Rows from block 7 of a small image classifier, named by matrix and row number. Rows with one number belong to one neuron. Each number is 500 + 50 x the weight over its row's rms, rounded and kept within 0 to 999. All counts start at 0. Numbers have three digits each.
After each neuron's rows are labels from the 100 images, of 14976, where the neuron reaches its highest value: "lies over" is the class under the peak; "colour at peak" is the nearest of a few named colours to the mean colour under the peak. Only what is clearly more common there than usual is listed. The data: drawn human figures in many poses.
# fc1: MLP up (model.blocks.7.mlp.fc1.weight, 384x192), inputs 96-191
# fc2: MLP down (model.blocks.7.mlp.fc2.weight, 192x384, transposed), outputs 96-191

fc1.62:496506501495416500494498501500480498503489495480503503500462506495497497508498495499495476503497501520498492531455493489501507501489494495503496495499502484497493504486504502492504246498505498410494501560496533474498500494421502499510467500493460502566499494524500503477540492504497502503
fc2.62:498496503512551487548499498508578501503508558504500503517236522509501564508560504518503520506499500502500508498501510502558500492565497505499501556501495498503520501500505525500500500472506499501585331503500505499516498427483505495500411556510472497498496537500514513499500498521503501508
lies over: head
colour at peak: grey

fc1.10:540501313401339504498445475500501439500422494502503568495501496478497501458457482557500492255506501458501473494498501492502501476495488485474533499496520405505486502486286404505459443504498497362475501480499473498500511500496497482519481500435500503526497448494538493523496493568498495406
fc2.10:617497481513588505543501508534511491499496536500512499499494499557575493501492482515504500530539558509509499499522482518500507500470650507500542550497516497504600500503500499339498504499502502520499503537500501566523530503542501502487498495515502505505506522521506516496538505501533501523
lies over: head
colour at peak: grey

fc1.182:500501385381355493493470597500492507554500499435498509480484359501498500500499488504498503499217497491473491499490324508500493396473500500463538477495498491499499501491452452499265493500499489499502495528502484384398500490560503476492320499486505497617500499509501490505560497494496492500
fc2.182:498519498499500588543504486376482525502529510501514488500573499531500514499500535550389500508499495497534504523501568502501451496518486499523502621484540509662460318502497505503497536554506506499499511501278555499499501585498462500499501503500510514494406501517531498507508513502502509513
lies over: head
colour at peak: brown

fc1.344:502496498413354495498487501500494579502499493499513508499497501501501501515503492500502499567174418503501500507505399502499498480492496500478503496497500492493497499497433530502496500504498432443502488501502505499481500500499499443482492500498503503589500502384497500505373498479494495502
fc2.344:488499503588528501310501501510494510550517500506499500532507549500339603529547527510325514524494483387499517517499577502514433499613500508513503540493481499507491519486515502606498502510524558422502501500396513490460500504503508497500534687474499503499505548501498494488501499507501537508
lies over: head
colour at peak: grey

fc1.201:499488507500416499508496504500506503520507525509503501513378508491565492642502485505500501516496512508499500550502504507486616503493496559523502485491567490517497532506504537507536497609493391501504498523501566479500500506499511440533506500640499618611508494468541541644507503520504499526
fc2.201:499475508545485540546500510529506496509501526511538561481416512503521461505481500546502514500521556498493501480508514506501489497564503521506530452430605507497508505484385504498501464499522483487499508499500512535461457509484512479500447509489508551555524530493651509613499507588502502500
lies over: head
colour at peak: grey

fc1.52:496500496495312494460499523500490499522492442499502491480496500497495496513496458500499499502457503500504498501503497511379511497498496492501493479502500516499255498492497496500497500500499497256471492506495502498485500496551500478512562499451514495592497499443500583498387494520487488531
fc2.52:503502548584618506455503505592527496502565518499546504498500507680504541502495500534537501526495484502476503505499499502502521493705509553507501571482502495357498502501501509499502506505500500476496529628504520496494501505500505500500503499358501547509516528426497500496410543511505549506
lies over: head
colour at peak: grey

fc1.27:530462495498347504498484512500498484569494500499502503500501497500496466519473503501500500500495510506492432509502503496497505500500496498499501498501501503504492499498491500503477505503508500497429609622499414505467500500538496498501499501499503499580504464496504500504499483503456496391
fc2.27:498491540666629506534497492509499503509505506521505485498513521501500290502506501499502536558491494519499499501506502506497489497450509500496498386500495500500499498652549502502500513570508500499507502565580508490501499502590499503500519510501500507496381506500501505492570496510513508548
lies over: head
colour at peak: grey

fc1.75:503521277438232500500505499500480500536465502493493531498501497486496502507499506499501448285501503473501517505506502516501489499497503497498517508472496503503506502426495304500513503504503497325462488520501502467498502444530508504503500502501492491547502527502501505502498497484499497504
fc2.75:501499391350685494501502501542510516581519503673505508624501502502498504501607501499498516501497499499510503498500536500573502486505499499493500525498493501574504538503517502494529501489535504505613542534496506501503503498494490521539502498521503511500507507515497499497533498505523502509
lies over: head
colour at peak: grey

fc1.333:498523484571415512501578707500499562496633502527497499403499496529502533500567497536500501484418498525549526501477500508497539498549503611482500499532490503507520501500502485506497500570506502500513458483489496504526500474464497468494435500503503499622504491516500517500506501489531491505
fc2.333:358506681491511453509482473514483538553498535362496604501488604513485622526525502499394503525480444459477494495489499496540499482499503505510484703451500464489514504381430566480639438482495506427504457511413507471499440503505623442586484509503444500362519688500501478492503493506396514561
lies over: head
colour at peak: grey

fc1.210:515516600437304494500416467500497513504498469519509504468499498499485504555507503495499486534544544436508497508452467490499500495502502461425508519494447541490536500481500599498523493500496499385495475510499481469499500494500497497502436500501492436617497515534494488503487523504497292492
fc2.210:502501503684733490511500539504504572501394325528499502529506499326525581520512503488498509500496458642538512506495515499613506492509508492526500619498494494638509504499510510621504526540486502483512526501489499494501559552504504506507565500503495455495496511501501481497509494506504500495
lies over: head
colour at peak: grey

fc1.135:596498336467385497502502495500493288434406469467502645487497498498500494480491474499500496405498505496427486495500503480495500329486477494295565503482511507501490496494372443485414475678498497511492504380492487495503500500469494456596499500503501501593500475571502470500517424655495490475
fc2.135:512500503498483502566498508521480405500499660402554487487493477612582472497500505572503494505520501500502499480518503506499520506521542500545494558496530502501572496501500502429559502504528493474496505524544502624513533501500510446438495500506513508497532504515513494545518536438499507520
lies over: head
colour at peak: grey

fc1.373:500480466429398499512464489500509507483493488497502482499500525498489521492500513491500501433537688475496489502502497530200513449493487486309502493500481530496497500505373430483490370614499486503524496484484491508499500500491503270507489500524493499498497492525494479496496499493499445491
fc2.373:500502501579607497537454500500481496527447505509534532496499497505638498502502500495494499651525498547417498500501488519525503500505508498495495512498500539501504500504500507497534546528501497500495504501584603524561488474519500594496523498517609501497502487565516494490505505493471566713
lies over: torso
colour at peak: brown; black

fc1.61:502484525513401531591502509500501485501507554481541487508459406537497542530388504521500489499489490503467501491495470497478510406503475503579697551492501517500435463495318508500219284600518494504490514500506515488471500502502499498452505500501519502619465440538563524596515503499500344520
fc2.61:579540533519503503530502503410503495519518499489535501668493485539499539561510501498498517498589529500458496487496491500500502500533502490668500567443640502476422375501500526469503501501524491467501508541494561501497452507520500500502720552501503563496459628554614511593504491500510498510
lies over: head
colour at peak: brown

fc1.2:505503324500408500497498506500446500642494495371497527482481499499490499503504446499501387462495501504501510538509489502500489444498491499658518488491501502499501472479441435496510504496506498492261499505502501479457493487505578510399494502499443528620499547502500498487497499498477382495
fc2.2:501497488502625483503504496490506497524494412592499502516498557398495492496550497502498514502499491514508498516500502500517502490404499412497509617505483503528498505519513505507500532493462527497499536514383505501506530492539499498550500496524500460453334548502527495498502492521507499498
lies over: head
colour at peak: grey

fc1.354:483496502497563500523506501500459603503499505503497521500540502512558497469501570501500441474554530490510492457374502504488488500501501718521488496479505505502500496483433500546496506526491316523500497501573505475498500536505501499496518500501502497490499539510500504496420530622501340418
fc2.354:639500597485500498499519499512479499538609612462520500535496508603278498511509501502462488508588746484503500523499503591495500528503499455604645492495504497498500501493502536500555499519506499506564530503392562707523504499497539505595505497503500504503504523499523507526508500507502499501
lies over: leg
colour at peak: grey

fc1.140:591562510512518539501503504531507492514508495525551512538551449507508497502506506520500507470524509504497508521456676538512454505501553508527513514305526497568603674502500517655516415498509502501498504538502508567503500519517513435501522500577505488367502458586519486527507495497501515501
fc2.140:503495539502500504510478554504495501505473503611496503511657532500494477500500501498488501603511498502717500466502645497611506500496443494540529490508498505538504537453534520644633566499506506546453502537502676505492504508506509505602507469613503503513493517521496484508585483654489528533
lies over: leg
colour at peak: brown